config = dict(
    encoder_arch='coatnet',
    image_size=64,
    translate=0.12,
    encoder_conv_stem=False,
    text_encoder_layers=10,
    text_encoder_inner_norm=False,
    shampoo_beta=0.95,
    eps=1e-08,
    precondition_frequency=32,
    steps=6300,
    final_lr_fraction=0.01,
)
Rows from block 3 of the image encoder of a small contrastive image-text model, named by matrix and row number. Rows with one number belong to one channel. Each number is 50 + 12 x the weight over its row's rms, rounded and kept within 0 to 99. All counts start at 0. After the name is the row's rms in percent of the matrix's.
After each channel's rows are labels from the 100 images, of 14976, where the channel reaches its highest value: "peak at" is the part of the image that holds the peak. Only what is clearly more common there than usual is listed. The data: single toy objects rendered from many sides on busy backdrops.
# convs0: expand pointwise conv (encoder.blocks.3.convs.0.weight, 512x128x1x1), inputs 0-63
# convs1: depthwise 3x3 conv (encoder.blocks.3.convs.1.weight, 512x1x3x3, trained with AdamW), a 3x3 kernel
# convs2: project pointwise conv (encoder.blocks.3.convs.2.weight, 128x512x1x1, transposed), outputs 0-63

convs0.4 101:50 50 50 90 50 77 50 35 50 50 50 31 50 50 50 50 50 50 83 50 50 50 50 50 63 30 50 87 50 77 83 71 72 50 50 50 50 50 50 50 50 50 50 50 72 70 50 50 41 50 82 50 50 50 50 67 50 50 50 50 50 50 50 50
convs1.4 104:46 35 59 49 56 66 52 56 75
convs2.4 110:77 50 50 50 50 50 50 31 84 11 50 50 50 50 50 50 65 65 50 21 50 73 50 50 50 50 50 50 30 39 50 38 78 50 50 58 50 50 63 50 50 50 50 50 50 50 50 50 50 50 38 82 67 50 50 50 50 50 50 50 50 12 50 46
peak at: middle left

convs0.288 099:61 50 06 50 50 50 68 50 84 50 50 57 43 30 50 50 50 50 50 23 50 35 15 50 50 54 32 50 50 50 50 56 50 50 50 86 50 50 50 50 65 50 33 50 50 50 50 50 50 50 82 50 25 50 50 50 35 31 50 50 50 72 50 50
convs1.288 115:58 51 38 38 26 52 50 35 38
convs2.288 104:50 50 50 50 50 50 50 50 91 50 50 50 25 17 50 50 50 33 37 33 28 50 50 50 50 50 37 81 50 50 50 50 50 50 50 50 50 50 63 50 50 50 50 36 50 69 36 50 50 50 66 83 27 47 50 50 50 50 50 25 50 50 50 50
peak at: bottom right

convs0.362 100:50 32 50 50 69 40 65 50 50 69 50 63 50 50 50 30 50 71 34 59 50 18 50 50 66 34 50 68 73 50 50 50 63 50 50 37 50 50 50 42 92 50 50 50 38 63 63 50 50 50 71 50 50 50 50 56 20 50 84 50 50 64 50 63
convs1.362 093:35 31 44 42 47 63 45 60 68
convs2.362 090:50 50 50 50 50 50 50 50 64 50 37 50 37 50 50 50 50 70 50 10 84 50 50 50 50 50 50 17 47 50 50 67 50 50 50 50 28 50 23 50 67 50 25 50 50 50 25 50 50 50 50 50 78 50 50 50 27 31 50 50 50 50 50 50
peak at: top left; middle left

convs0.17 096:50 50 50 24 22 50 85 50 34 50 20 40 14 50 50 50 78 31 50 50 50 50 50 50 50 50 50 29 50 50 58 50 70 29 50 50 50 75 50 54 50 79 50 50 50 61 28 50 50 80 50 50 50 87 50 50 50 50 50 12 50 50 50 50
convs1.17 093:74 40 50 68 39 51 46 60 57
convs2.17 116:50 50 50 86 50 36 42 50 50 50 50 50 36 34 50 50 50 72 50 50 80 50 50 42 50 65 50 65 75 39 50 67 66 50 50 50 50 59 42 45 50 50 50 50 50 59 50 73 50 50 50 50 71 50 50 33 30 43 50 82 50 50 50 50
peak at: centre

convs0.49 078:50 50 50 50 50 26 50 50 50 50 50 50 11 50 32 50 30 50 50 50 10 50 50 50 50 50 50 50 50 50 22 50 50 50 50 50 50 50 50 75 44 50 50 27 50 50 50 50 50 50 23 50 86 73 68 50 50 50 59 50 50 28 50 50
convs1.49 105:40 42 47 37 36 40 38 27 52
convs2.49 125:50 50 74 50 43 50 73 50 62 50 33 50 50 50 50 42 50 61 39 73 87 32 50 50 73 43 34 50 50 50 50 50 50 50 50 50 26 44 58 50 50 50 74 50 36 50 24 50 50 50 68 32 50 26 50 50 36 50 50 43 50 70 50 72
peak at: top left

convs0.437 088:50 50 50 08 70 50 50 28 50 50 36 50 50 50 71 50 03 50 50 50 34 40 50 50 50 50 50 50 50 50 50 79 50 82 73 50 59 50 50 50 50 50 50 50 50 50 50 50 50 64 65 29 63 26 50 50 50 50 50 83 50 42 50 50
convs1.437 106:51 50 33 66 59 33 48 56 32
convs2.437 091:50 50 50 50 50 50 50 50 50 38 50 50 65 50 15 50 50 71 50 68 50 50 68 67 50 50 78 50 66 50 50 50 50 73 50 50 01 50 50 67 38 50 86 50 50 50 50 50 42 64 75 50 50 72 50 50 50 50 73 50 50 50 50 50
peak at: top right; top centre

convs0.48 069:99 50 62 50 50 11 74 50 78 50 50 50 18 25 50 50 28 50 50 34 21 50 50 50 93 50 50 50 50 50 50 40 50 50 50 75 50 50 50 50 44 50 50 63 50 50 50 50 50 50 50 50 50 50 50 50 50 50 50 50 50 93 50 50
convs1.48 120:58 52 47 55 34 45 54 27 32
convs2.48 102:50 50 80 13 50 50 50 50 28 50 50 31 21 50 50 50 50 50 18 28 50 78 50 50 50 50 50 50 68 50 50 12 50 50 63 72 50 50 50 50 50 50 50 50 50 87 71 50 50 50 45 50 38 50 50 50 22 50 50 50 50 50 50 50
peak at: bottom right

convs0.167 102:50 50 21 50 50 50 37 50 34 78 50 50 50 50 44 50 50 50 50 60 50 50 71 50 37 28 25 50 68 30 75 50 50 73 50 50 40 50 45 50 50 50 50 50 78 19 77 50 50 50 50 50 50 50 50 50 54 50 24 50 75 42 56 78
convs1.167 092:40 41 44 35 49 72 41 59 65
convs2.167 081:50 50 50 50 50 72 50 66 50 50 50 50 50 50 50 50 69 50 50 21 50 69 50 50 50 42 65 40 50 25 50 50 19 50 50 50 13 50 50 50 50 50 77 50 50 50 37 50 50 50 50 57 50 50 50 50 58 50 62 72 89 20 50 50
peak at: middle left

convs0.450 111:50 22 50 70 50 43 34 50 91 50 61 34 11 70 50 50 41 50 50 50 50 50 50 50 50 50 27 50 36 50 50 62 50 50 50 50 50 40 77 23 51 50 50 61 50 27 50 50 50 50 50 63 50 50 50 50 50 50 50 50 69 30 64 33
convs1.450 094:43 60 59 43 71 49 30 43 61
convs2.450 103:42 72 50 50 50 50 50 30 50 50 50 50 50 50 70 62 33 50 50 50 50 50 50 50 23 83 50 50 50 60 50 50 38 50 15 50 50 50 50 50 50 50 50 61 50 50 29 50 50 50 50 50 37 50 50 50 50 50 63 13 65 50 50 76
peak at: top left; middle left

convs0.111 088:50 50 50 81 50 50 50 50 50 50 50 50 50 22 50 50 50 33 40 25 14 50 66 50 25 50 50 50 50 40 50 50 50 50 50 50 50 04 50 50 51 67 50 07 50 50 59 32 50 50 50 46 50 50 50 50 46 50 50 50 53 75 50 50
convs1.111 087:54 65 62 36 30 58 42 36 48
convs2.111 099:50 25 50 50 50 50 50 50 81 50 50 50 50 43 50 21 50 50 18 50 40 23 64 50 50 50 38 50 50 50 50 50 45 67 50 50 50 50 50 50 50 76 73 22 50 50 50 53 35 50 50 50 50 50 50 50 50 50 19 76 50 50 50 50
peak at: bottom left

convs0.146 096:50 50 50 50 50 50 50 50 27 50 50 50 87 65 50 50 50 50 26 50 50 50 69 50 50 21 67 50 50 50 50 35 16 27 24 50 35 38 50 33 50 14 52 74 50 50 50 24 50 50 73 50 44 50 50 50 50 50 54 50 27 50 50 50
convs1.146 111:57 83 52 54 48 45 43 48 41
convs2.146 110:50 50 50 50 64 50 75 50 50 25 50 50 54 50 28 50 50 50 29 50 50 50 50 35 50 50 50 50 50 63 50 50 84 50 50 32 50 50 72 50 50 50 50 42 37 50 50 50 50 50 50 50 50 50 50 50 30 50 50 50 33 50 50 50
peak at: bottom centre

convs0.124 082:50 50 50 50 50 50 68 50 50 62 66 79 50 50 61 73 50 50 72 50 50 73 50 50 50 50 12 72 67 50 50 50 50 50 50 50 50 73 56 50 50 50 50 84 50 42 76 50 50 50 94 66 50 50 50 50 50 50 50 50 50 50 50 92
convs1.124 105:43 59 60 58 74 54 61 66 57
convs2.124 093:50 50 50 35 18 50 50 50 36 50 50 50 59 50 50 20 33 50 24 50 50 30 64 80 50 17 60 36 50 50 73 60 50 50 50 50 31 50 50 50 50 50 50 50 50 50 27 50 50 50 50 50 50 72 50 79 69 33 50 50 50 50 50 50
peak at: centre; top centre

convs0.145 098:50 50 50 50 50 50 62 70 39 50 29 50 50 50 65 50 54 63 50 52 50 04 78 19 50 50 50 27 50 50 50 22 50 50 50 50 50 66 58 50 50 50 50 50 50 72 50 50 74 16 50 25 50 50 32 50 50 50 50 50 50 50 50 50
convs1.145 114:65 52 52 57 51 22 53 57 63
convs2.145 089:50 50 50 58 50 29 50 50 50 50 50 50 50 50 50 00 50 50 50 50 50 86 50 50 50 73 50 50 70 50 50 50 50 50 50 50 50 50 50 50 50 75 31 50 19 50 50 50 50 50 50 50 50 50 50 50 50 37 50 31 50 50 50 82
peak at: middle right

convs0.216 114:50 50 50 28 50 50 36 50 83 50 50 39 50 50 50 50 50 13 50 50 24 50 50 50 50 50 50 73 33 50 50 54 50 50 50 23 35 31 52 50 50 50 50 50 50 50 51 31 50 61 50 50 50 86 50 50 07 50 82 50 62 50 50 39
convs1.216 092:39 42 51 39 71 64 45 61 64
convs2.216 113:50 70 75 50 50 47 50 26 43 77 50 50 50 20 54 34 50 50 27 50 71 50 52 50 38 50 44 50 50 50 36 50 50 50 74 50 50 50 12 50 50 50 50 50 21 67 50 50 50 16 50 50 50 50 50 50 50 50 71 50 50 50 50 50
peak at: top left

convs0.115 102:50 50 50 50 37 50 36 50 50 50 50 79 50 50 50 50 50 54 23 50 50 50 50 69 50 50 66 50 30 50 66 59 50 50 73 50 50 50 50 50 73 50 32 74 50 50 50 50 50 50 50 50 78 50 50 25 50 86 50 50 50 50 50 50
convs1.115 099:53 67 47 41 74 61 46 39 40
convs2.115 103:50 46 50 50 50 50 50 83 50 73 50 50 50 50 50 30 45 50 57 50 50 34 50 50 50 50 50 50 50 50 50 50 50 50 21 68 23 94 50 50 50 67 50 50 50 50 22 50 50 50 35 74 15 50 50 50 50 50 50 50 59 50 60 50
peak at: middle right

convs0.348 100:40 50 62 50 27 50 56 50 50 50 50 28 56 50 77 50 50 35 50 50 50 50 68 65 50 50 50 50 50 50 50 50 50 32 42 82 50 50 77 50 50 50 50 33 50 50 50 31 50 50 33 50 74 50 50 50 38 50 50 50 50 38 50 17
convs1.348 093:65 71 44 58 34 43 37 48 40
convs2.348 104:50 50 50 34 50 50 50 50 50 78 68 32 70 50 50 50 50 66 63 73 65 76 50 50 50 50 27 62 65 64 68 50 15 50 50 50 50 65 50 50 50 26 50 50 50 50 50 14 50 50 38 50 50 24 40 50 50 50 50 33 50 25 26 50
peak at: centre; top centre

convs0.244 082:50 50 50 25 85 50 50 75 50 50 78 50 70 50 50 50 50 54 50 50 09 55 50 50 50 50 84 50 77 50 50 50 50 50 50 55 59 50 50 50 71 50 50 50 41 50 50 50 44 50 50 50 50 50 50 50 66 50 50 50 50 50 50 50
convs1.244 104:66 47 28 38 62 52 38 59 53
convs2.244 114:50 50 26 50 16 50 62 69 50 73 32 39 42 50 67 50 50 16 50 50 59 50 50 50 31 50 50 26 50 50 56 50 50 50 50 50 68 44 50 50 50 39 50 50 50 50 50 84 50 50 50 50 50 23 50 50 76 50 50 50 50 50 50 50
peak at: top right

convs0.215 088:50 50 50 50 50 50 59 50 55 50 50 32 50 07 50 50 50 50 50 63 50 50 50 50 50 50 50 50 50 06 50 40 71 50 57 50 50 67 37 50 13 76 50 50 50 28 63 50 50 50 50 65 45 24 50 69 50 50 50 50 50 78 50 50
convs1.215 115:41 40 36 32 47 46 29 54 59
convs2.215 098:50 50 50 50 50 65 70 58 25 42 50 32 72 50 68 50 50 19 50 76 50 50 41 50 50 50 50 50 66 50 50 51 72 50 50 50 50 50 50 50 50 73 72 50 34 50 66 50 50 50 84 50 50 50 50 50 00 60 50 50 66 50 50 23
peak at: top left; top centre

convs0.395 096:36 50 21 50 50 73 50 50 50 33 50 50 50 91 13 50 14 26 24 50 50 50 50 78 46 17 50 50 66 50 50 38 50 50 50 50 50 77 50 53 50 71 50 50 72 41 50 50 50 50 50 50 50 50 50 50 52 29 65 50 28 50 50 26
convs1.395 100:49 57 46 55 55 70 41 65 72
convs2.395 092:40 50 50 35 50 50 62 50 50 50 50 64 50 50 50 50 50 50 50 50 68 81 36 34 69 50 50 65 50 50 64 50 50 50 50 50 50 30 50 50 50 50 50 72 84 50 50 50 50 50 50 50 50 50 50 50 50 50 63 12 50 50 50 50
peak at: top centre

convs0.451 093:50 82 50 50 05 50 50 50 50 34 31 50 50 86 50 50 68 50 50 50 50 50 50 50 50 50 70 50 70 50 50 50 50 50 22 50 50 50 50 50 13 50 50 57 31 50 50 50 60 50 50 77 50 50 30 50 50 50 50 50 50 60 50 19
convs1.451 094:47 38 30 38 46 40 34 37 42
convs2.451 141:50 34 69 50 41 50 69 32 50 31 50 50 45 39 50 50 50 50 50 78 50 37 50 19 50 50 31 78 50 50 50 50 50 50 50 50 39 50 50 58 50 21 61 57 37 50 28 36 50 24 50 50 50 50 50 50 50 50 62 50 50 50 50 50
peak at: top right

convs0.14 084:50 50 25 50 81 50 50 50 50 51 50 69 71 50 50 50 35 50 50 50 50 29 50 50 50 50 27 50 50 50 50 50 69 71 50 50 50 50 50 71 76 21 42 50 70 32 50 50 87 50 50 50 50 50 50 50 50 50 50 50 31 50 50 50
convs1.14 106:56 56 58 31 27 36 53 43 47
convs2.14 097:50 50 50 50 50 86 50 50 50 50 73 50 50 50 50 50 54 19 50 50 50 67 77 73 50 71 25 29 90 33 50 50 50 50 50 50 50 73 50 50 50 50 50 50 64 50 50 50 50 50 50 50 44 29 50 11 50 50 32 47 36 50 50 50
peak at: bottom centre

convs0.79 104:50 07 50 50 50 50 37 50 50 50 50 50 50 50 50 50 50 50 50 50 50 50 50 18 50 50 50 50 50 66 50 52 50 44 50 50 50 70 50 50 50 50 41 63 50 82 22 50 50 50 50 54 50 50 50 50 50 50 50 50 77 79 50 50
convs1.79 093:47 37 43 63 52 49 63 77 48
convs2.79 107:52 50 50 57 50 50 50 81 50 50 50 71 44 50 81 50 50 40 50 90 50 50 33 50 36 50 50 50 78 50 32 50 50 50 50 50 20 50 50 37 50 50 72 67 34 39 76 50 57 35 50 50 25 50 29 50 50 23 50 15 50 50 50 45
peak at: middle right

convs0.319 107:43 50 50 50 50 68 42 50 20 76 38 50 50 50 50 47 50 50 26 50 32 50 85 50 50 72 50 92 52 93 38 50 50 50 66 50 63 50 50 50 50 79 74 50 71 50 50 50 50 50 69 50 50 56 50 50 50 33 50 60 50 50 50 50
convs1.319 094:32 41 41 55 54 61 56 69 65
convs2.319 075:50 50 50 52 50 50 50 50 90 50 50 50 50 74 50 76 46 50 50 24 50 87 50 50 50 50 50 50 36 50 50 50 76 50 50 50 50 50 50 50 73 50 50 43 50 50 50 50 50 50 66 15 50 50 50 50 50 65 41 50 50 50 50 50
peak at: top left; middle left

convs0.219 108:50 69 50 50 83 50 67 50 50 43 50 50 50 73 50 31 54 35 50 25 67 50 50 50 32 21 50 50 50 34 71 50 50 42 50 75 84 39 50 50 50 56 50 50 34 27 50 50 50 50 50 50 50 26 50 50 50 50 50 50 50 50 50 50
convs1.219 097:61 45 51 71 67 58 35 59 58
convs2.219 103:50 50 32 27 50 50 64 50 50 40 31 50 50 50 50 50 50 50 50 50 50 50 50 50 70 50 73 26 50 50 50 07 50 50 50 13 50 23 50 50 50 50 50 50 50 59 50 50 50 50 50 54 50 50 50 50 50 50 50 68 50 50 27 50
peak at: centre

convs0.242 085:50 50 50 50 50 50 50 50 50 50 50 50 28 50 68 50 57 73 50 50 50 50 61 50 50 50 50 50 50 87 50 50 50 50 50 50 24 34 50 50 64 50 50 15 50 50 50 50 50 50 50 32 50 50 28 50 50 50 50 50 50 50 50 50
convs1.242 115:56 47 43 28 32 31 43 49 51
convs2.242 099:50 50 43 50 50 50 50 50 50 50 50 62 62 37 50 50 85 50 50 50 71 50 30 50 50 50 50 50 50 21 50 50 40 72 50 46 50 10 50 50 50 50 50 16 50 27 50 50 50 71 50 64 50 50 50 58 50 50 50 50 50 50 50 50
peak at: bottom right

convs0.172 109:92 50 50 36 34 50 50 55 63 50 77 50 14 50 61 50 50 50 50 62 50 50 50 50 50 50 50 50 31 50 50 50 50 50 50 50 50 50 50 50 27 37 50 50 50 32 32 50 61 50 16 50 50 50 50 14 50 50 50 50 69 50 50 50
convs1.172 085:46 65 67 58 32 35 42 44 44
convs2.172 096:50 50 50 50 50 50 79 72 70 50 50 77 50 50 50 50 50 69 50 08 50 50 50 50 89 50 50 23 50 44 33 50 57 50 50 50 47 50 50 50 50 18 50 50 50 50 50 50 50 50 50 50 72 32 50 32 89 19 71 50 50 73 50 50
peak at: middle right

convs0.336 095:50 50 50 50 50 50 89 50 50 50 80 50 50 50 73 21 50 20 50 50 57 50 73 37 50 50 50 50 50 50 50 50 50 50 50 50 23 50 66 49 29 70 36 50 82 50 50 50 50 50 68 50 50 50 37 50 22 50 54 50 50 50 50 50
convs1.336 094:72 68 53 65 49 44 50 44 63
convs2.336 100:50 50 50 65 50 50 50 36 62 50 72 50 50 50 55 50 29 50 50 50 50 50 33 50 50 50 50 50 50 50 00 50 50 50 50 50 50 50 50 50 50 63 50 28 50 50 50 83 28 50 37 50 50 50 50 50 50 25 67 69 50 50 50 50
peak at: centre

convs0.5 099:33 50 45 50 50 50 50 50 50 50 50 50 50 50 50 27 50 71 50 50 29 50 50 50 50 60 50 50 24 50 77 50 50 50 38 50 50 80 50 50 50 50 45 50 50 50 50 50 50 50 61 50 33 50 50 50 50 50 50 50 50 86 27 50
convs1.5 098:66 52 53 73 52 49 39 34 39
convs2.5 097:22 50 50 50 21 34 42 50 50 50 50 50 74 50 50 50 50 50 50 50 50 50 21 35 50 69 50 33 50 50 58 50 50 50 50 50 50 50 50 50 50 50 36 58 35 50 50 50 50 50 50 50 12 86 31 09 50 50 50 50 40 50 50 50
peak at: bottom right

convs0.73 096:50 50 83 50 50 50 34 68 50 50 50 50 17 50 40 50 50 50 50 35 50 50 80 50 50 50 50 26 50 50 25 50 50 44 50 50 50 50 50 50 50 74 50 41 50 70 50 50 73 32 77 50 77 50 36 50 28 50 50 50 50 50 50 50
convs1.73 096:47 62 42 57 68 46 68 70 47
convs2.73 091:50 50 50 50 50 25 71 50 50 50 67 50 50 50 50 57 50 87 50 50 50 50 64 50 37 79 50 73 50 66 50 50 50 69 50 50 50 50 50 50 50 17 50 50 50 50 50 82 46 50 50 80 50 50 50 50 50 50 68 50 67 50 50 50
peak at: centre

convs0.3 086:39 50 76 50 50 50 50 50 50 50 50 50 21 50 50 50 50 31 50 50 72 50 50 73 43 50 50 50 50 76 69 50 50 88 35 50 50 76 47 50 50 74 50 75 50 50 19 50 50 50 50 67 50 40 50 67 23 50 50 50 86 50 50 50
convs1.3 104:34 43 43 41 71 69 52 55 55
convs2.3 087:50 25 28 50 32 50 50 50 50 28 50 50 50 50 50 50 50 50 50 50 50 65 50 50 50 50 26 50 24 50 50 50 50 59 70 50 50 50 50 25 50 50 50 50 46 50 78 50 50 50 42 09 50 50 50 40 79 50 50 50 79 50 50 50
peak at: centre; bottom centre

convs0.187 099:50 50 50 50 50 50 53 50 50 50 50 91 50 50 50 12 50 50 50 50 50 64 50 50 50 50 65 50 25 50 50 56 50 42 37 50 50 50 50 50 50 50 50 50 50 50 50 50 50 50 50 50 50 19 64 50 42 68 50 50 22 50 50 50
convs1.187 097:28 58 73 46 53 42 41 54 58
convs2.187 104:50 27 50 50 50 50 50 50 50 50 50 34 50 50 50 50 50 65 50 50 50 36 50 50 75 50 50 35 50 63 76 50 50 50 50 50 50 50 78 50 50 50 50 50 72 50 50 50 80 50 50 50 50 50 50 26 19 33 50 20 50 50 50 75
peak at: bottom left

convs0.278 105:50 70 50 77 18 50 50 50 50 50 50 35 50 50 50 50 50 39 44 50 50 59 50 50 80 50 50 50 50 50 50 20 50 44 50 50 50 50 50 71 50 50 50 50 50 50 34 50 50 30 50 50 50 64 50 19 50 70 50 50 50 41 50 50
convs1.278 098:42 33 43 52 60 69 51 71 49
convs2.278 120:50 63 50 50 74 50 63 50 83 22 50 72 50 50 50 50 50 50 50 70 73 50 25 39 50 50 50 35 36 50 50 50 50 50 39 50 50 18 30 50 50 50 50 50 35 50 50 50 50 50 50 50 50 36 27 50 50 10 50 50 68 66 50 50
peak at: bottom right

convs0.480 095:50 50 50 50 50 50 50 50 50 42 20 50 50 50 54 25 50 50 50 50 50 50 50 38 50 29 50 50 50 50 50 85 50 34 50 50 72 29 50 50 50 50 74 50 27 50 50 13 50 50 29 26 37 79 56 50 50 67 50 50 50 76 74 47
convs1.480 096:34 27 41 46 58 42 66 53 42
convs2.480 101:50 50 50 50 50 50 75 11 44 50 50 50 50 50 32 59 50 50 56 50 50 86 50 83 77 50 69 50 50 47 50 50 50 50 50 31 50 50 26 64 50 56 50 99 62 40 50 50 50 21 33 50 50 48 25 30 50 50 50 50 34 59 50 50
peak at: centre

convs0.504 087:21 67 50 50 50 26 50 50 50 50 50 50 50 72 50 50 50 50 50 50 50 35 88 50 09 50 50 58 87 50 50 50 50 50 50 50 69 23 60 50 50 50 50 50 50 50 50 50 50 50 50 50 50 50 50 50 50 50 50 50 50 55 60 50
convs1.504 103:31 57 61 36 39 64 64 42 46
convs2.504 107:50 35 32 50 50 70 50 50 50 62 50 50 50 50 50 50 68 39 50 50 31 50 47 30 50 50 50 50 50 33 50 05 50 76 50 50 56 26 31 50 50 50 50 93 50 50 50 28 70 50 50 50 34 50 50 50 50 69 31 50 50 50 50 50
peak at: middle left

convs0.157 088:50 50 50 50 50 50 50 63 45 50 50 50 50 50 50 50 40 50 50 50 50 22 50 29 50 50 50 50 50 50 49 50 50 46 50 50 50 57 50 50 42 99 50 50 50 13 50 50 37 50 50 50 42 50 50 50 50 20 50 50 50 79 50 33
convs1.157 110:52 28 58 49 28 61 59 40 51
convs2.157 105:50 50 50 50 60 50 50 50 50 50 50 50 50 50 75 50 65 85 50 50 50 50 50 50 26 50 50 50 50 50 50 50 50 55 50 50 50 50 51 50 28 56 60 50 50 73 66 50 50 82 74 79 64 50 50 50 78 50 50 50 50 50 50 76
peak at: middle left

convs0.46 084:72 50 67 23 11 50 50 71 50 50 50 50 50 50 50 50 50 50 50 50 69 20 50 50 50 50 50 50 50 50 36 50 50 50 50 50 50 50 50 50 50 78 50 50 69 50 50 50 50 72 50 50 50 25 50 50 50 50 50 50 87 50 50 50
convs1.46 107:32 48 53 30 35 53 45 33 57
convs2.46 106:50 50 50 50 50 50 39 62 50 42 50 50 23 50 50 80 68 50 50 59 50 50 50 24 22 50 50 50 50 50 42 31 50 50 50 45 50 50 50 50 50 50 50 67 32 71 50 50 44 50 29 50 50 50 64 50 50 50 50 26 61 55 50 59
peak at: middle left; top left

convs0.367 072:50 50 50 32 50 34 50 50 50 28 50 50 32 50 50 50 50 50 50 50 29 50 50 64 50 50 50 50 50 64 22 50 50 50 45 50 50 10 50 50 50 50 50 50 50 50 50 29 50 50 50 50 18 50 72 50 50 50 50 50 50 50 90 50
convs1.367 107:38 34 60 48 26 59 52 42 42
convs2.367 101:39 50 86 50 50 50 17 50 61 56 50 50 50 50 87 50 50 50 28 40 40 50 50 32 50 50 50 50 50 72 54 29 50 18 50 50 50 50 50 44 56 50 50 50 66 50 50 50 50 50 37 50 34 50 50 50 50 50 50 50 50 50 50 74
peak at: bottom left; middle left

convs0.443 118:38 39 50 63 50 50 40 39 50 50 33 50 50 22 50 50 75 81 50 83 27 50 68 50 50 53 50 50 79 50 50 50 50 50 50 50 50 02 67 50 50 50 50 30 50 30 63 50 86 50 47 50 60 50 50 50 50 35 50 64 50 50 50 50
convs1.443 089:51 31 42 45 41 52 46 65 73
convs2.443 109:50 39 50 30 50 50 50 60 30 50 70 50 50 83 50 50 50 50 50 50 80 60 50 50 28 42 50 50 50 27 50 50 50 65 50 68 50 79 50 50 43 50 50 50 50 29 50 50 65 50 50 50 50 50 66 50 22 39 50 50 50 29 15 74
peak at: top centre; centre

convs0.442 084:50 23 50 50 50 50 69 61 50 50 22 50 70 36 50 50 50 16 50 50 50 50 50 50 50 50 50 50 50 50 50 50 50 50 54 50 71 50 50 50 50 75 50 50 21 50 50 50 76 50 50 50 50 50 50 50 50 50 50 50 50 50 50 50
convs1.442 089:29 63 72 49 43 53 46 43 41
convs2.442 086:50 50 50 50 50 50 36 78 50 50 22 50 50 50 50 50 50 50 50 40 54 50 50 50 50 82 24 50 50 50 50 50 63 50 71 71 89 50 50 50 26 55 57 50 50 50 50 79 50 50 50 50 82 50 50 50 50 50 50 50 80 66 50 77
peak at: bottom left; bottom centre

convs0.59 116:50 50 50 74 50 50 59 50 50 50 50 50 64 28 43 50 50 50 50 50 66 31 50 50 50 71 59 50 51 35 50 50 45 64 40 50 50 50 27 50 64 67 50 45 50 50 50 50 18 39 71 62 50 72 50 50 50 50 28 50 22 63 50 59
convs1.59 097:48 70 67 43 37 34 60 46 55
convs2.59 117:50 33 50 50 50 50 35 38 50 50 18 50 27 50 50 50 50 50 50 25 28 21 62 28 38 60 50 50 50 50 19 50 43 50 64 50 69 50 50 50 50 39 50 70 62 50 50 61 50 50 50 50 50 50 68 50 50 50 50 25 34 50 50 50
peak at: bottom right

convs0.308 095:50 50 62 50 20 50 50 35 29 24 50 50 44 50 50 69 62 50 50 74 34 50 50 62 50 69 50 50 50 50 50 50 71 71 50 50 50 50 50 50 50 20 50 31 50 50 44 50 63 50 50 50 85 50 68 50 50 50 50 50 50 27 50 50
convs1.308 093:39 51 58 51 57 68 41 33 30
convs2.308 086:50 43 50 50 44 50 50 50 50 50 50 50 50 50 50 50 50 50 26 79 50 68 50 50 50 24 50 41 50 50 50 22 50 50 50 50 50 50 50 75 50 50 50 50 20 72 50 50 50 50 50 80 50 50 50 44 57 59 50 50 50 50 50 87
peak at: bottom right

convs0.404 111:50 16 50 50 50 50 50 22 50 50 35 50 50 22 50 50 61 50 38 28 50 50 74 75 50 50 85 15 50 50 64 50 21 50 50 21 50 50 58 50 50 18 50 50 50 50 30 41 50 50 70 50 50 71 50 50 50 50 50 64 50 62 67 50
convs1.404 093:47 71 32 48 30 56 41 47 51
convs2.404 094:50 50 50 50 50 36 31 43 50 50 50 50 50 33 52 43 50 50 50 50 16 50 44 74 26 87 50 16 50 49 50 72 50 28 50 50 50 59 50 50 20 35 50 50 50 27 41 61 50 50 50 50 50 50 50 72 30 50 50 50 50 50 50 50
peak at: bottom right; bottom centre